config = dict(
    vocab_size=30,
    weight_standardization=True,
    kernel_size=3,
    wave_strides=[5, 4, 4, 2],
    rnn='lstm',
    rnn_layers=4,
    eps=1e-08,
    one_sided=False,
    lr_schedule='cosine',
    final_lr_fraction=0,
    warmup_steps=90,
)
Rows from block 2 of a small CTC audio transcriber, named by matrix and row number. Each number is 200 + 20 x the weight over its row's rms, rounded and kept within 0 to 999. All counts start at 0.
After each channel's rows are labels from the 100 clips, of 14976, where the channel reaches its highest value: "loudest band" is the band of the loudest frequency at the time of the peak; "responds to" is what is common among them. Only what is clearly more common there than usual is listed. The data: short made-up English sentences, spoken by a formant synthesiser in many voices.
# conv: width-3 conv, stride 2 (model.blocks.2.conv.weight, 192x160x3, standardized in use, each kernel summed), inputs 80-119

conv.78,203,232,192,203,217,194,192,213,212,213,203,199,220,170,186,190,223,206,211,207,194,219,214,226,194,189,191,193,183,195,173,225,199,206,220,210,215,169,220,219
loudest band: 250 to 500 Hz
responds to: voice: deep voice; "where"

conv.187,236,179,180,219,214,196,157,188,214,200,244,222,205,167,190,209,198,186,213,186,208,227,198,197,215,203,208,186,197,239,165,219,228,182,190,208,196,206,215,188
loudest band: 4000 to 8000 Hz
responds to: /z/; number of words: 4; sentence kind: question; "where"

conv.107,192,191,194,200,215,188,217,199,225,200,239,204,197,160,197,195,196,202,214,203,212,202,180,201,229,216,217,200,174,194,200,213,177,178,177,206,215,226,215,155
loudest band: 4000 to 8000 Hz
responds to: number of words: 4

conv.118,234,212,213,203,194,204,212,196,170,191,218,189,208,199,218,212,206,222,209,235,205,186,207,216,193,189,166,182,211,206,216,173,176,215,191,211,224,251,224,169
loudest band: 2000 to 4000 Hz
responds to: /k/

conv.174,218,214,216,185,178,208,178,175,178,241,201,203,231,180,185,188,194,201,198,240,197,171,231,232,176,178,221,217,204,252,221,200,192,194,221,205,200,197,191,223
loudest band: 500 to 1000 Hz
responds to: number of words: 4; "where"

conv.41,201,188,184,184,240,199,210,160,173,203,163,188,191,190,212,207,197,147,196,210,172,212,181,184,193,174,230,199,211,205,191,234,205,188,194,230,235,242,194,173
loudest band: 2000 to 4000 Hz
responds to: /ʃ/; "me"

conv.87,192,230,230,190,192,212,186,162,219,197,218,205,214,213,222,193,192,190,239,226,248,190,201,204,223,215,189,184,232,202,209,153,199,197,187,219,181,204,196,208
loudest band: 4000 to 8000 Hz
responds to: /s/; voice: deep voice

conv.85,226,187,209,248,184,173,244,185,205,181,187,187,185,200,242,205,179,206,209,199,205,225,151,243,206,220,223,189,187,216,207,198,204,184,194,178,229,281,195,197
loudest band: 2000 to 4000 Hz
responds to: /k/; "who"

conv.10,178,211,225,207,202,215,237,201,200,171,210,251,185,183,189,193,167,228,190,196,189,212,215,210,215,182,231,175,231,184,164,207,188,171,182,170,194,195,222,208
loudest band: 500 to 1000 Hz
responds to: /aɪ/; "my"; muffled (low-pass)

conv.181,187,205,202,182,238,187,200,219,199,204,190,192,174,201,196,200,181,186,188,175,183,206,214,205,216,195,211,194,208,213,196,202,202,202,201,196,226,184,177,197
loudest band: 4000 to 8000 Hz
responds to: number of words: 4

conv.79,174,213,220,217,203,182,217,177,201,219,197,205,206,198,182,234,217,200,200,220,207,207,164,221,203,192,205,196,241,213,202,191,224,199,245,208,220,182,223,177
loudest band: 1000 to 2000 Hz
responds to: /ɝ/

conv.93,210,244,165,156,196,194,199,171,205,165,199,179,220,221,191,219,198,192,237,199,200,179,195,207,198,190,202,223,215,226,213,198,196,205,210,207,200,164,181,162
loudest band: 250 to 500 Hz
responds to: "is"; "where"

conv.40,167,223,192,203,204,179,227,202,185,231,188,186,191,235,175,193,206,184,223,192,199,191,189,211,215,211,185,159,201,212,200,210,189,182,206,198,216,222,208,229
loudest band: 500 to 1000 Hz; 2000 to 4000 Hz
responds to: /ʃ/; /tʃ/; "me"; "show"

conv.149,201,195,190,173,192,203,231,230,190,184,215,180,188,198,173,187,218,194,200,175,230,220,198,194,222,189,210,174,213,202,198,197,213,169,200,189,166,199,173,204
loudest band: 4000 to 8000 Hz
responds to: reverberation; "is"

conv.48,232,203,185,188,217,168,162,204,170,223,239,172,191,192,164,201,205,182,229,222,174,218,188,193,192,184,190,156,193,207,197,172,211,197,193,166,222,194,212,183
loudest band: 4000 to 8000 Hz
responds to: "who"

conv.0,209,222,181,185,198,233,221,189,194,188,214,230,207,180,186,201,197,198,180,189,225,190,233,200,184,209,164,214,213,201,214,239,217,238,218,229,198,201,187,150
loudest band: 500 to 1000 Hz; 2000 to 4000 Hz
responds to: /æ/

conv.69,180,218,231,192,239,181,214,190,205,174,208,176,180,184,197,195,227,205,209,205,193,175,172,201,172,215,190,194,204,199,166,216,201,248,170,201,171,183,201,224
loudest band: 250 to 500 Hz
responds to: /z/; number of words: 4; sentence kind: question; "where"

conv.148,202,168,186,187,194,203,241,192,181,221,208,194,198,158,190,227,193,186,211,209,184,184,185,233,225,189,227,199,194,208,210,230,200,163,225,213,229,181,223,192
loudest band: 4000 to 8000 Hz
responds to: /s/; number of words: 4